config = dict(
    spec_augment=True,
    mlp_ratio=2,
    init='kaiming_normal',
    beta1=0.95,
    batch_size=256,
)
Rows from block 4, named by matrix and row number. Rows with one number belong to one attention dimension. Each number is 128 + 32 x the weight over the matrix's rms, rounded and kept within 0 to 255. All counts start at 0. Numbers have three digits each.
# v: attention value (model.blocks.4.attn.v.weight, 256x256), inputs 128-191
# proj: attention output (model.blocks.4.attn.proj.weight, 256x256, transposed), outputs 128-191
v.92:137167083130070195129147089047143114147144132104123165146123156108092150103153158102179153117167158172140171137121187135145109197144097152083182103130156147070125124147123137164155119092148117
proj.92:125149089148142098109136154176094188120132141153126129135090118138137137118143077100110100214102130118134160136141185081148115115118130130121132178120110089147061113143135130183171139164109102
v.93:102142120088147144162183167172152130116132135146162097142166141136111108134165095121064108089094097146069128162084121092108098160143073095143120128176120112141117151176195154125150128145087162
proj.93:118124192106124118088128133164164160099155130104166118127147101082156134157118170117172137115151133128124142153185159145120134128103102103126121130137143122164152087128127121127134064108125129
v.94:122143133126119130118108150106131113051204057037070169175161085179094145133135147131116100191095161097144163069126091121160149124134097108141197157174160088104114101141145110140079129133178142
proj.94:179064117109078148133115097210100144071109148121111165138109118183057147146137079042124119129091149112106140132148131135169115112139170131113156080107086097162132161129140091118085175125108143
v.95:164093076140127084099126144106107098120143091198137145160142132123120117171179179172087165095201151151112078159069116066144079146178085138092126125178151128088137117139151146089156103112111101
proj.95:155149082135125119163124126119140149133167135107131090103112134131122152131097066154123141161104138141122137116132098181145150158079174084095179189126066167176100094127068096157097114131167129
v.96:169081065129146134127155108221092151178170167146122153186115151147154121101111121099144122134110132140140082131163127156087139142162093088159090099073106213115103173150090141112211150213172128
proj.96:127113120063073127045204205058200109117074140107081139100097180110166173147113105085119113082118121118151177106157154176151108079158177158097154153089141096218108145164188164182089108120126115
v.97:165109108113153118112144118112124143157089121109097108100135150109072145128116116183086102167149103194081125170156145132127075127115098119055147117089113095146182134071141155074130122118133164
proj.97:131101128124110118114200110119169145103169162120127101111130161105089144148144128121215110128168167133150119122167193103093088185164142107181142139097144112103092165098110135111155099121158112
v.98:139129089118093165152134161093136139170168138119161127149123139126175026162148157105108127084139143091137085116093150095162111131149129107134135185116136168079134108137101110136126135129155129
proj.98:161103095163109136070099086155115171139134126126118157051183104123068127166125106145170199145133102160155145109095149156153119150125095093123075047126192176114131109076085086110189157134114161
v.99:118154126166199097148102124156202150119082096086107060148127187074169188111152099098187095147172141119113180132121124118029059109105134121114133185131151131112103133195116146142138153162139129
proj.99:157192142084106093053108150106142158151063178116131170140125119152158120211180134094144119103084172102149157163127099092165113093116165157203140052097099103134181145055114110128137090151140171
v.100:109118144071149161152128193078109118119161139138148119155173111133101129191131136032133165148080149165154111074129139168168158120125122080172120134106127148092093111094109153152178095106159126
proj.100:179142139113136155143118106158254120123206132180105156031090122207122124111104113104087175214198055112109134110139181081131148207155126145112108104158107129162128128119130063129098146091107122
v.101:152141138131107142104123140169116095164219126149137116096118128141134065081099119135087101112086082125065107137171143107103139133158102064148056103132148193076171113122097115137184104092102127
proj.101:180136128120137134053131130142139093119146138110201148119127158110115157121160111135120057143101131122188036116109117144168135172138148129142153181188169152109115080113191131107106139127124099
v.102:110152132104110136121090150148165144039107107169152108133135156142155145099110160138105171180152095100093124091127134119127127101131141184096141188126144076134111186132127154189126150187101103
proj.102:093165089129226080118114163173087146151139139107113167104132136146140129157078109139168119146195142105115128164098147134131156163079131103169122089121113117080146164124106181106086107082052162
v.103:122158123164113162094087190185166113126087146144102200164101231116167104077159055086171098165105128106181141101150138104031171103108142132162159110111129153127102186082067166116121147115098103
proj.103:237082103095137068099124093053061143109052131138145121084076123116168131107131100151162147179184076151139151187106131164163104057127110121100157156113098114136162105159123167128074129125112093
v.104:134056123090152115121177151075095150103076093077111098163135134153079166056090113103135177115154152140147183150111082129212079137082154176113173085122086088136123139141172115103125095101154129
proj.104:080131186133112145101144105156156145194117154167131111138163061173168133124153154124100149074108129186122119114143167159073105124110119098110104149133115146058102116107107095196131151159130151
v.105:095130133093076088210069121129158162148147135175112134183149109114176116106126121131187082118123098098082087163163110163054165131135177097142148091174155172175121162102147091108117112146196095
proj.105:113159091194148108143158078121072081103119135139142085160154154098159148153126166138114102108161118114146074100103114108183133125076115082114151165214164182104137127085120156105127124064153170
v.106:163150072151095057132135101096130135087103094156149109170147081130123170154138174171137105144105196138070154158096135107127124092165142166084097134151112138103150119156105097111099162147103215
proj.106:114198156138179158095102101130108052071102169132149108115089133127085144174136101160139132112142168072119185065142118119150124126113162135127151072175122081073121117098149103119144091203156165
v.107:123158108195129077101116118095097133127084144140099151129121131131144110138157144114173190106127174088155139142136117140080122067097128052164074167106164152126087124091116147111146122127121129
proj.107:095115149125121184067096128126199168106076160159120164091059082106100116162192081140106187120145132113111154162107124174181108080163172162130102110137180147134128116100103112117100103151172181
v.108:139175160100141123141088176121164144126105171154144112109152158104120157136136094098118145092072056083183137182121073128117189118122141083097139130143107106117130105077124096116132127135082076
proj.108:123104066109156134126153107134139122129105104116090150087061124188169124054090155153146150148084160052081139157194151109087099163137066140138121115108104133099160134081111044115150112064122080
v.109:102156089155138163149149139133195088172152147131098110127101094160098156094171150133120154180167144156115152116089147077134097196062182118109108101124121133164150153090103092124164156155119157
proj.109:111116144128150127153071147150068093096125131091125131136148114132106116173154137127122088068121074118148076064139145151110102109181105148119091202073093149157091095121171100126121182168115071
v.110:176154127126120148133135126141112134156140130136150159119099080127084083124124132140148130139142133112070101145126178101177187102154142125100133110143125097129121165144128137142166144085107154
proj.110:108154166145116151161062148157138093117153145126107189146163093098160140159085129156183101186158098142178137172100113090148106125122101156111125100175133198066131048133106107110154172110144143
v.111:103146139137112142138096101136133111078120175096143108133135116138133116123123105138128175129144100150151106117098111120155075145083113158086157167107130067073150083126123131133183080088118061
proj.111:167084163106173102155089089184149110175176142106113127133115151081173122132104078077115111090073107177093197139093121119147095137104172099131113070157109197084149142140111132069087137176125131
v.112:153090129096159110130127105148116125170147142122160141163157135128075134125133121136123126126195130098090123161135105095166150163126120107067135132114138091118141181132114136162129102159108105
proj.112:176093165119141107118104096096213105110126101128120100132114175115057128154115108111105143153094062158141178107122192148153139102178161161067160086157153154112142123114174128164136105085143139
v.113:160092164155110116088107136139129085096078154184124135101132122143101154163105107112132143123093058178160105152173092114109115089189170077135042111119129167157152168106119109118114150116181139
proj.113:178166119169186121125086121065124116130158057093056095138136186138167065133190124171110089121138141080147135138150130127098166135091172151157167157112145166172108157133113123096111062142154161
v.114:091097141153131089124134123104113127130088112123098096076156102107116111171142085118112106099141137189115139088107115105134107185170168127132119077150134122102124102102120118152123125132109074
proj.114:117149126153108184082164165149175107153068150103116171157110164125171104143122062132138147063157143086164134091079195159141129098123130157116104118142149120064154122132153110190112114103156198
v.115:146118128175154088120111125129158144102109158138160154149118127162214116121101160143116166104117159158204093100134084157187171105104117139148097097131151129098130147135136109175098171116165117
proj.115:118146133156090139168120119111141147188120136109123142122136113107104122051116148094122117192164076089181119164158074057039076104146082133142096156187083114116114089125108116112099144102123149
v.116:154147169104111119172111197089133129114177170103148102167113140140123101129152126039127099072117100116193159098123116127089077136153148207169094077067144131112123122105162166172078125110156114
proj.116:073103116122148068087091102147116148106099117110145099171136081146084074166122207063110148155104151096076085168119127115165101068163152194157175224111133128151102118057086094138121124158085164
v.117:177124098153068122100090123144170097169150141115163120136090141102105169146117137129155159133120120067145102145137141143110055130145116111073088183061089145154159087172137159121131106118152113
proj.117:101152055174125062126126199117142078120147202147165146082127106165138160162160166116071143132087210124098079097149093097082115159137142118135129137146126129163157112116128078117095154117109100
v.118:087080156156105166160108141105156161203136158129095134108125146032122108150140126136102149064125080142194121144124162144134176197122159170140188151161088112137148096107137175157104117141080143
proj.118:127145145176146131107111173122121143050054115151121140137128138140125122171098119098115149092095144155098149123077101176177153056118084166130074129098123121147063163160100103119156103152134096
v.119:128133039171147111060133120148150159103105116149091134144125145111123134082163072115113104119117098132141083146130176112125095103177172065112055096108066121114096146139173186110141156138145102
proj.119:144194113163109140186082151152118115130111164111069136122173109164128138151112148114135113137133092056169155117146083112102157170091103140177152163173162151137051101085056160146120095137161149
v.120:110105139057111124097127145131168106163186142108110166084091129085151122100048109140093172175105154068114135136114146078185107122093169099161114141162160134137136145123112090098079132161148121
proj.120:119207077158110105130144164071090088156100124147115120093143194128149131147169125206143119143123169177129195176127109106148159111102173102133102198119146103150111115138141111133141132135108101
v.121:147132124134100119085141108156170130162182126114164170157155162166118136152114195177140164161146107170128109138144151140204108193077147081180107143122148182102092065140156134124114113114110168
proj.121:096145155141055146153110155144090072178082120145203104154118171127135127094102151116152106091073115107145133090110043122102114079168136147155142134154197127096130130125062118129142085083146107
v.122:107131154203118149154175094128093120098182110174069157161122135132149142117159133143135152114103137121147142166101083136133130147093090149126225142086145154114146101109162155148126109144074099
proj.122:148120177134059119173136141130075179083113142128152167122083065111162123127146186144142105168148095112084163107106102094116137101136140149111098120113188130153093159120131123121099145123144169
v.123:100155088150113125136155127150149138155114167163134155140086149132118102111115100183099137126148130116153151141083190158119082140100118068072163116136123089083085140128099145063115099128154092
proj.123:060133156117145080101173104154117139056115198090094133114110089145147133148141168117131099111125173151145107161115132061117152182208119126165080119190109142135151140164128115181176138098094139
v.124:145119140130124103148107146165107222048123108164116089079109115115182078112112154139121145121131122185153130145078149095140151086100087142148192095219108043137162112114085149131172118129045106
proj.124:107082091107165094160154102118163140166178174163140124109137154131188157100139202094190129138146071088157141118168166139104136159143170133130125089125193135157099134103149120115096123058100205
v.125:146124113143127183122144103145125086157189144138171127128138163107041130151163171139102170137138071118134075142185120162144138153120134126134098152152080124167183138098105160168132081148108088
proj.125:185117120154124090109156088140104100143120191096062119141073146177080169122175142162184164085159147208090148109112161135190124163166145171107138164113122122163150133104145155134212138125171184
v.126:127178096148141172107158140118129181176212159138130118176133116126102093123157128138154132182130126125142178074088147100129080181163130108102081082105133109119135144142063148150173171102128072
proj.126:145124134108118097091082108096132142102103136143132096111142188118134160145115143128156132009151133132129123175180121095122170128159155167081188105156090141110177171127111077075140078166239151
v.127:095116183138101181135175124113182179145190192122130122101089124108076135113158102051107131124118133106045162088113096135156121168147081134124147087090100130097144106139131113125142150107103114
proj.127:158160121209109126108116126114132067194092153123109088119110189074100121199204096150090122099182113150131141069142129148139110176141162149073106201072153068141156130111085095139075150187095138
v.128:198180148105062075113114199097101159114213138154124100171139080147157127128104074114142111188107115115064118116112145115092097149105113178134081092121183168145198148168157102140111146150081138
proj.128:137141157179091118183146119140118114130090177098085132075132145147136194116112072125085076159113100208136142081138152119056148122153172147112119167136107083094122095150098090142135133121168170
v.129:148124156116158086055142097127084155145080191171127052110127127179114075133072140146130140151167166112070158127172157073149110156145131143093088111154192152179161080099117105141201098036155139
proj.129:129178134114132084082172126088095140082122154110138131190118167092061102120163110091126148163179033198167106066147123173107167201159112140071069097094156126152108111081125124107125140151156131
v.130:099166109094142097122094156126177121118086156132094112155150151153172110065119088106078183132093107148127118115153164128104165124118084107146113118160128134074086152100167130124144145122084125
proj.130:095130154183117138150191179126097138150123074178207039095141070150157164148186111121109076147151145124126108117086173087107196093136146130054113182148032158200149088142115176159105067152095143
v.131:139080151130118149163155102101135188071108168082114067111151125169145153086093087110097083149093174090183119160085113131158148062128128144118130147167118146117150141152111132101083068154142094
proj.131:123097170100180112138138093045085132090112115114140104046191119155124119126183074093123104149137142122131109129117077180139093133191165115103182105130138126176103147150148149098146119117123225
v.132:120099128113108129129160138116146176142109102076155104155144116146098142121131165117107124196145101110159081119107099154168063151080091137091135090179134122130161159114125144139102077133156094
proj.132:137170149103112199147168176104134095183144188127065095112089161116133138144182136078148099130098151116112130103129113104136139147045182086164183173125104169142182138136092120105107182104135082
v.133:137109132130132131114172100223224094151160128060122110139090136129118158107103109144143069180114103149066133144134072065100129148173183147142124180039120149170165149121108090093221175112134113
proj.133:153082130203145112081113130089095168117094133091144170191106135214025086110107137154064137118156054100169187123132128180144135162077130137142102129127144060099122160076103040134113117151107139
v.134:129111141135126145131147159139123083124154134124188118047106108142140148132110121111090100133142113100092113079153140155136160145134159163125122197134198086103181074100113099083140160099125133
proj.134:060119154076187125128155105128100149160195120148102129076098134182134081130135172108146141094127146131133153136169183050077125110121139070108114125121121124126092076142104103116119119166107137
v.135:146114119093084208165176111150179083108164137149129161114140135124111136125106142152188131137076091067146187099069120148141104134099139119113190071142129170094137127183134105126107154117159107
proj.135:111112152074135112098105167082129145145131144184151158154071072062083149135138087054101122134084128140106160160151130176166156120149158157151114136137081078142161158099088164135144123107113095
v.136:115077128137141100117131193086107062182143213103125136056124160132106161144078110113162119121141089079158178090076132137101147108071178108050161135160192119100154135072125152132117083055166124
proj.136:087111123091124118104151104120105138088123175081102135157132144146138091116162135142156087099101124159128176151142200134127160122143115082118200134195123080127070102110116149140097094146112089
v.137:093121165110134090129155136128112100109129094147093117209110126191128115119163175135147112144057103165032119154159097160094167126104106108143150088091227158096172107168160088141074105149132077
proj.137:133105158139168102131108134129201080076119130163093149097130132099075146107108153125156099120107198109115112067153106188116141105158145117096091133116075150192095140111105088209217156149092126
v.138:069066153110113144114133117136151107127126134097116163110170120125145157223121149121107097098097105136145104123084131102178148099156120166129046098111096143149133145100206123140111107051160102
proj.138:141181115077134127136124149206110129146097135089109085124122162138115142122128150165064086136087121084104208131118119168124134134081160120125133119129178078169168131085164101171128133137147181